{"dataset": "made-up road signs on poles", "image_size": 40, "translate": 0.12, "encoder_fused_qkv": false, "encoder_bias": "all", "encoder_qk_norm": false, "encoder_parallel_block": false, "encoder_expert_mlp_ratio": 2, "encoder_patch_size": [4, 4], "encoder_layers": 6, "fusion_encoder_norm": "rmsnorm", "fusion_encoder_qk_norm": true, "fusion_encoder_connector": "mlp", "eps": 1e-08, "steps": 11000}
Rows from block 3 of the image encoder of a small model that answers yes/no questions on an image's attributes, named by matrix and row number. Rows with one number within an expert belong to one neuron, the router's apart. Each number is 128 + 32 x the weight over its row's rms, rounded and kept within 0 to 255. All counts start at 0. Numbers have three digits each.
Before each expert's rows are labels from the 100 images, of 14976, where the router gives the expert most weight on average: "strongest on" is what is common among them. Only what is clearly more common there than usual is listed. The data: made-up road signs on poles.
# router: slot weights (encoder.blocks.3.mlp.router.weight, 32x256, trained with AdamW), inputs 0-85
# up: expert up (encoder.blocks.3.mlp.up, 16x512x256), inputs 0-85
# down: expert down (encoder.blocks.3.mlp.down, 16x256x512, transposed), outputs 0-85

# expert 5
strongest on: triangle sign; black face; black rim
router.10:144169172148111128164107175122153142128119087098129123045087132154146090172136108166124119132183098125140115113093128093100154176143145135150110094097164161122093121130069132106120184168121073180117177191116186131146151092085155090120153163088120100146145166
router.11:173151111130182157126128094147092166118178108131133134112119171122071155120192111102055114136180187072156137105139093157083114151160187096153151163111109164129195112118113155064131148129114118114088090134143097147137123117127114118144081124123095060140136158
up.0:087137106046086101124133152075143148123129148135158135169130150153098120124134129148118129166131107173088140150170045063111027176122120142158118103119103090134071198137053141162103174175150137094122160086149082164175131136080121120101070085158120117159145092
down.0:099136156080116159149169164112081103171171081141181163130146144148142077138125102136127116115151148141161011125119228165100150114170116149132129169115157102109113061133127169097170122105145165142131113093119065122146190165187176089135138116111126159129124091

# expert 15
strongest on: brown face; 90
router.30:174151138109072116089129134125073115108078147117140124085113121096109132064125100137169129160177145140123052096109066095123108137102071128134101114149128143186144128152141198101126139163145140100140140181068125127129164117081121107063132129129117095124104154
router.31:098151087152085110104143104166129094156072059117164135078093103153153068088125113156104096079130126066133117069161091123124141135124143085152109154104172122135125107100140146154094153088103139103113176160092077108104132156140139103092136145194151156119098153
up.0:118123155179107154127146177056138145067123105114158118146069065154106143147170116132101100130193144146098071148120171172153086135136133121157072141151089157087131099118057079099120071148163120159136108191146175159189071112160142134102133153155113163128155144
down.0:118226164076156120104113133152094162146104110175131101121121124149144111163127072086155148127110085187133069119145112154126107143142137090126126128070138179126083165106185202110175132077106120072109139097138064137120146097168146122129148140125106136098115134

# expert 4
strongest on: yellow rim; purple face
router.8:123135181097124142154135123159124079103094101095107148101089072160086132114200132133100098091168128130069079117182132118105081109158152106166173117139202119129100069118150149153144097069147142144099127134097112120105154122082119127118121097137113089122189089
router.9:094122118147082106105128152124122103145109073130170155117077116138100060117102075157149139115159167135145070094187087115124181133120140110138098101082228152141099137111149138203106180130103115147168161149081155142125177153132137080101150115085111110133105171
up.0:146118165154113146129142170243144158095082088168099125136135106114083105082167123158113141125092101088149115195172132131118125149136114179107211109191091097093135106156055152105156169120173123078082179157100176145158114122175092082109152121089085181169063182
down.0:087146158087173131147113158105086139132148148134131169131128099102134136161121105125159155106174181119118147119059099143133117125106179115186067142094112152142139135139168161121125090147070121127156061140072029074168100152107117085156103126099132089081140126

# expert 13
strongest on: grey face; teal rim
router.26:136091116133114100188065178111127093148100085156105142098077130127128086121078092192147119130146141112120108155124167102107176168104090120111082097085163163083160114122101132157057158127148169151158152197101130156108144133155141074104127103165140142148118104
router.27:091131146140087132198152110134121104155072042124125129095062158099149116076105124184096149106154163120144080108140096110141111144118101093123083110049173165119166126139182155179127185117084138148155159177065134133132163121131122092078147156146116142177133126
up.0:147139129110174166093145156152145190110082112168109125185204129139056155118094179116116148152103099106107131106092149139086110079107117109104139129098143122122098152121110168149155090168127147166080097140152078079112110092134153123149145083175127147098142144
down.0:046109157083139124132102138129107122070157136140161165136117187139170123150129138087068137090094179192095130118085104110140155123115079116107065168148079075123096152188154122146140141160136116139149132119121142124069172096155126122114090160127184152128115122

# expert 7
strongest on: grey face; hexagon sign; brown rim
router.14:098105129161114106173126113139073143217132128144112124144096164187172115111110115120090090075156134080128140118115064161101163136089149063155143090168156102130108101087169157176076204137119119134135174203121155123088160117120090088159160132147083129149176185
router.15:134122079164109162196155089100136138086115054123188182095124133161125110114131090139125093157162145090078140079148149142133150113178098111128101084045197109111158102092138131131149115084101086174145126126089158148100140170107122079091110104168134146182146165
up.0:136118174147153122088136187143108073093079106091123116063124101128149113111058120103069144209119113104075086135154146144128085112061115159119174137129089219137087192081124132137143102109128105065096108142132090106124117160168170087129182047174153102111152098
down.0:092122097066093145173117131113157146214187136147139139157100200136117111108179171093142143039107147178161148167092190106123165171168079086104051142141148064098198092154118119134160158122149121103140120152142153096064125093143063175083130134080159139145104159

# expert 9
strongest on: struck through; triangle sign; grey rim
router.18:121169078170062092125117152134139117134108085126149142096046134154151091087137147173134134112162127105168095069143119125109131138112121066162101105102204128096127134116151149143094210116118103182139152182059153132124159144106160073076136119162111108172112166
router.19:094134104137085107161139133113115089157097054147153132094074128154136101074137132189155115108182169092143084126167119122094140178112091065147099075097174125099121129111153141177100156150149130141167165151069119146179164130097146062068190113181083109133134159
up.0:136134126122115196104164148111143131119153117070183123134109087141175188129121144094168178135110113122193157091168096196128124086084098096142146127157062088170148063144129098119147121104121185073054065066114106059097138121162135100151200081146118111140155101
down.0:054144160193130118165135142126104127141136165138114120090080119096072158188118184148102130150117122205086099136091114051072104117143165102139106089105130162149182211179143117164133158113157112160163079167136128115183175107098142169081101112034153115108147156

# expert 3
strongest on: pink rim; square sign; black face
router.6:149160102178121103173078153139179118144164089139195111121075087174151104122143089187086097093165168095127117125121096121077086130107115110128107117144187153106154132173126143198119198131084095148138144182115146151130160126097116082105209160164128140120162160
router.7:085113116178087089136102114102111107130129114120090151099054149128125126123159108147144093110160155064082141082129196105140164160171125100118076137106201152143136087078108126111111093086138102128141159192111124141126151153109154076116076121127152096173102137
up.0:159150090155129174121149165113090169123107163117137114119158123166083100118096116201104134094141118059094097154143138187142157229065154127098057149124089105130171180096170112095133134046142142106087129112187118211116155063161075122096148144178135090145128069
down.0:115165166110141176099153068147125100161148129153174118118157176106093144144097054107118123088167097123144146118087124121132109084124100154155145133080184071151062095131158141158141119143200148125111134135160126128143107093133093130120130135106130168119168071

# expert 2
strongest on: pink face; square sign
router.4:108131115175091119110127128157137108129093100096143162109042138151152064075130138176095104063151158095149127136142096111126161135108137110140081089096206103114128091129179153082133171092102114151164180164084113134130162133084150083094149107164112106133109167
router.5:116148097157091118146147123129130127153104055136151144093075162167117095079095146191107126103147146092121093112164140150117144173124121097158099090091193120101131123141167147136087195114101142180153154150080124136120211156112115085095168141146110093146093165
up.0:152114057035159123112129093138148128129136139179172108104108132117187147167121173129083138109109128115187145129130076177165132041140106098080165143156087147108164111179138096121168065207131093122122128111117087131115057069130083091071079103133112177104112145
down.0:111154123165169146108113125133128099123143145121098125143082106163062196144130159157181140074128078136086150106106124114141087141163166091111095133128074082156137129115102133090123142121090132143116066075127078160077164146127136110150185094109129111130177107

# expert 0
strongest on: red rim; square sign; green face
router.0:154128149156150125143117115166138136114108086109148120103077130122123077103115121100133116103171150142112104115156115095105126152127131134137150091103155078103116193149152132138133132158105090156136120217064154124124183137154180070072124095126120098124117171
router.1:118159149183192160152149132134090068102116126104185162114115160182111136131095100134080119131157118133140097111151123156103105131076144128150073135130164185094161069158144137157086169101148089114070126154092133129141209137133062091101072120143081116119146127
up.0:097115116084186129115107136114155168096110122152153175179152125177138134103100130140168110106141173151129075109138125189142157127095141142096078116143142113124158075161105134119174141050193102074100096136138117096195164141158143098124172133113145134104112146
down.0:088116056197119165126123181125136135106091093141144153159136176070041170151115068159116100187111178108131132104138163136153154100165134078147114121066131174109166110114123142140095107161094185142127131140099162104066104128096123255145100104157148154115094143

# expert 12
strongest on: red rim; square sign
router.24:162191096123109109147162140086110156137126123181134092130146130172102066095168149134158122118118133165130078146200093121106170159157141108132073122110159183134120114081081100126126190105084158104147147100129191164148184064125117105108119159203172126145150130
router.25:096120091095090143139157120139104093126150082118136106127098155135128060074099089140110127091159150071092127134142091122157110144151116111150123079128143136150124114157131167151109172127110115183170126156079167107089155201116098081117189057107074116112171191
up.0:168148234111113114117086198122064122142127131113124108224095169168164125098137135154095152207160175077193075125122093166087070213173133118139149125102162077133170147203102127147129088142102137100069101148157108188103138159136080116114067108084155111134165095
down.0:138108078101130140122090089175109105080147115161123179095177130128106142132155123105117100120162141129114156154185108092139130140108143139121249083134113112082119118089171138149152136097110117108116110126148164191105108105212159159154096076134117147112099097

# expert 6
strongest on: brown rim; black face; brown face
router.12:130171121151114132198141136129157127126096074145132148105061145155105079105139100199108082084179129065170090104173163101076180159121089077167084124072167113102125141144125167174071129152154078138111155109095131119127178119114156114132204100179100097161138138
router.13:125145091135117153108144141102111120170127089135137112123133123127129105099141100146153112115176148098132104083130108121093155144137099133177107118106180121111110087119146140138117199087066150140151145190078156127118141151086122102088159113165087086168147169
up.0:124178104076138187153111073121155073123173110149150095193112141100057097109083120134132124109151119158110103127083144083128139171156134172157136082200134058086174114117125138166124138090133101060167159208126128179106111106146151081113095156151147113074089122
down.0:138097131169149157123089125158120121112123179166151127184135080118184164128132042130109110129108095106136146181163092153140114125097116120129085172109082153158075127099105125110107074094129150158196054095134157129123181113131092191140109111102114090173089179

# expert 8
strongest on: white face; grey face
router.16:046106117149113078157093157105099151152113127136110138083075147149148091042161071140131101086167120129109080183169126108087165102076077145142050158128178144141134175105180148148098177147141099183166125168048136171159116135131143100121210117136082094104154120
router.17:086175122158109081138117059136150111134113128174173141133081144171161053138105125148150127135154107077144112140175112086127142139131226088126163120130163172107096122062092116123136151083094121139118174155114195181175144154169132084113136127194152105103114130
up.16:150149136184119102117134069136115109032175103084195111092106162144141097123073092107108163184178143117093132104115132180128063108133135135158200149064116156126131103111094117131145070069087129058105120133099085079169125125178138080134099079155143128120174117
down.16:089115118125157145074145207159207166132140082144123118102113085120166154154163118118114144142075107177121093170105188128142081058063112135141076130143067132206076181088169106171108103044141157057118095094141111052121113100094120102103100085067144139119105119

# expert 10
strongest on: square sign; black face; orange rim
router.20:119160126166109118163125130100139074142079074164139115083085111116194087104141074171103131099162169071099108052151093136080147128146115086123090100159157135139156108150150117134101191123068110142155118172084171139158185177081129100071136121101107142162100170
router.21:152151080062104094190164126105137111088154061124164156079112139123119133094126129155107126135199105087118095088116158163121129169127153116163113150144199137149144145109100114133098221158106175104112144197075097160115158141078113050082179132232095145087079159
up.16:175122102126160212134139145145129074078230113148155161147148113127126151181086145108130182156124141183129095126104092133111085188142168132135093137142134097106142149074141152142149109087100084105156131136146158163125172096112115165167128111172148131127110126
down.16:083197106138106113122124101125122143153035107053097078134098129116137147104166104123139106180072186096153143157156117076130129159132080116141136087147119159144067119163094148192102122116102110119142126110147102110049169130184162099102137165075127131146153160

# expert 11
strongest on: brown rim
router.22:111118097150136138145135127120113103116103079147129100096093112117148123099155091154062080119192155060154082112128119122115085157109123037156073117104220114110142111118164166131075183133096158148153187130086128131110165131126164121083160133135078111146146117
router.23:160134133164094145142138166150138087137128064119132139089110106132134111098140117199114104108151134093101104101186126118116157137142114116188116118149175131093132141157157136143105153134088157153139119195066167136165172156096137107067148138140105132134111140
up.0:106125155170187138167083137144129095034096146161123161121146163136140056138115147123215166141135147095138060093117115177109175143062143141145116135147062126109136117179165173090078123115168142115121154121134145147000129090206153116150176062110125086110128102
down.0:121184137067055128125148194111147097113173168111117115140147115101111134103118140064119067091129177150108112113135061125160113125154151158105232124090137130159211102101138137141179131089070132097136112142108066145169109141135055159178069076141165157124136166

# expert 1
strongest on: orange rim; square sign
router.2:150084094154175136142160085134183093165142175098160125116159132185146132126145134178088131128123161131111110105179159140120143177119124112150098135089144168116133101159107147110103146163140109127140115154119160172141148142115121149088090158189128129157111124
router.3:092141087132124116085087160100117063084101046144095107121124141129110082135156106136122098077156146101102121136135163110115141152150132167120093127075165125140216135107077088156135189099098075181128148178129148133114131126131152097088197091135125121110136145
up.16:137097095102180164154192130106110156151152098140158142127127168189093090133065165167122153173121138191093140032133179115125087187151152187116143163159109112148152075165101122128145122113129132087116137084062093101052119151134159165150147080137130145137160144
down.16:094137211079018085146114099121100126116103103216118125160169150102073133125099098183137133072120123111152112180163067199159141078128098117108116141110115140087132128102136156091107116113151138149081139130173182119180139135160153122134168156106134144139116150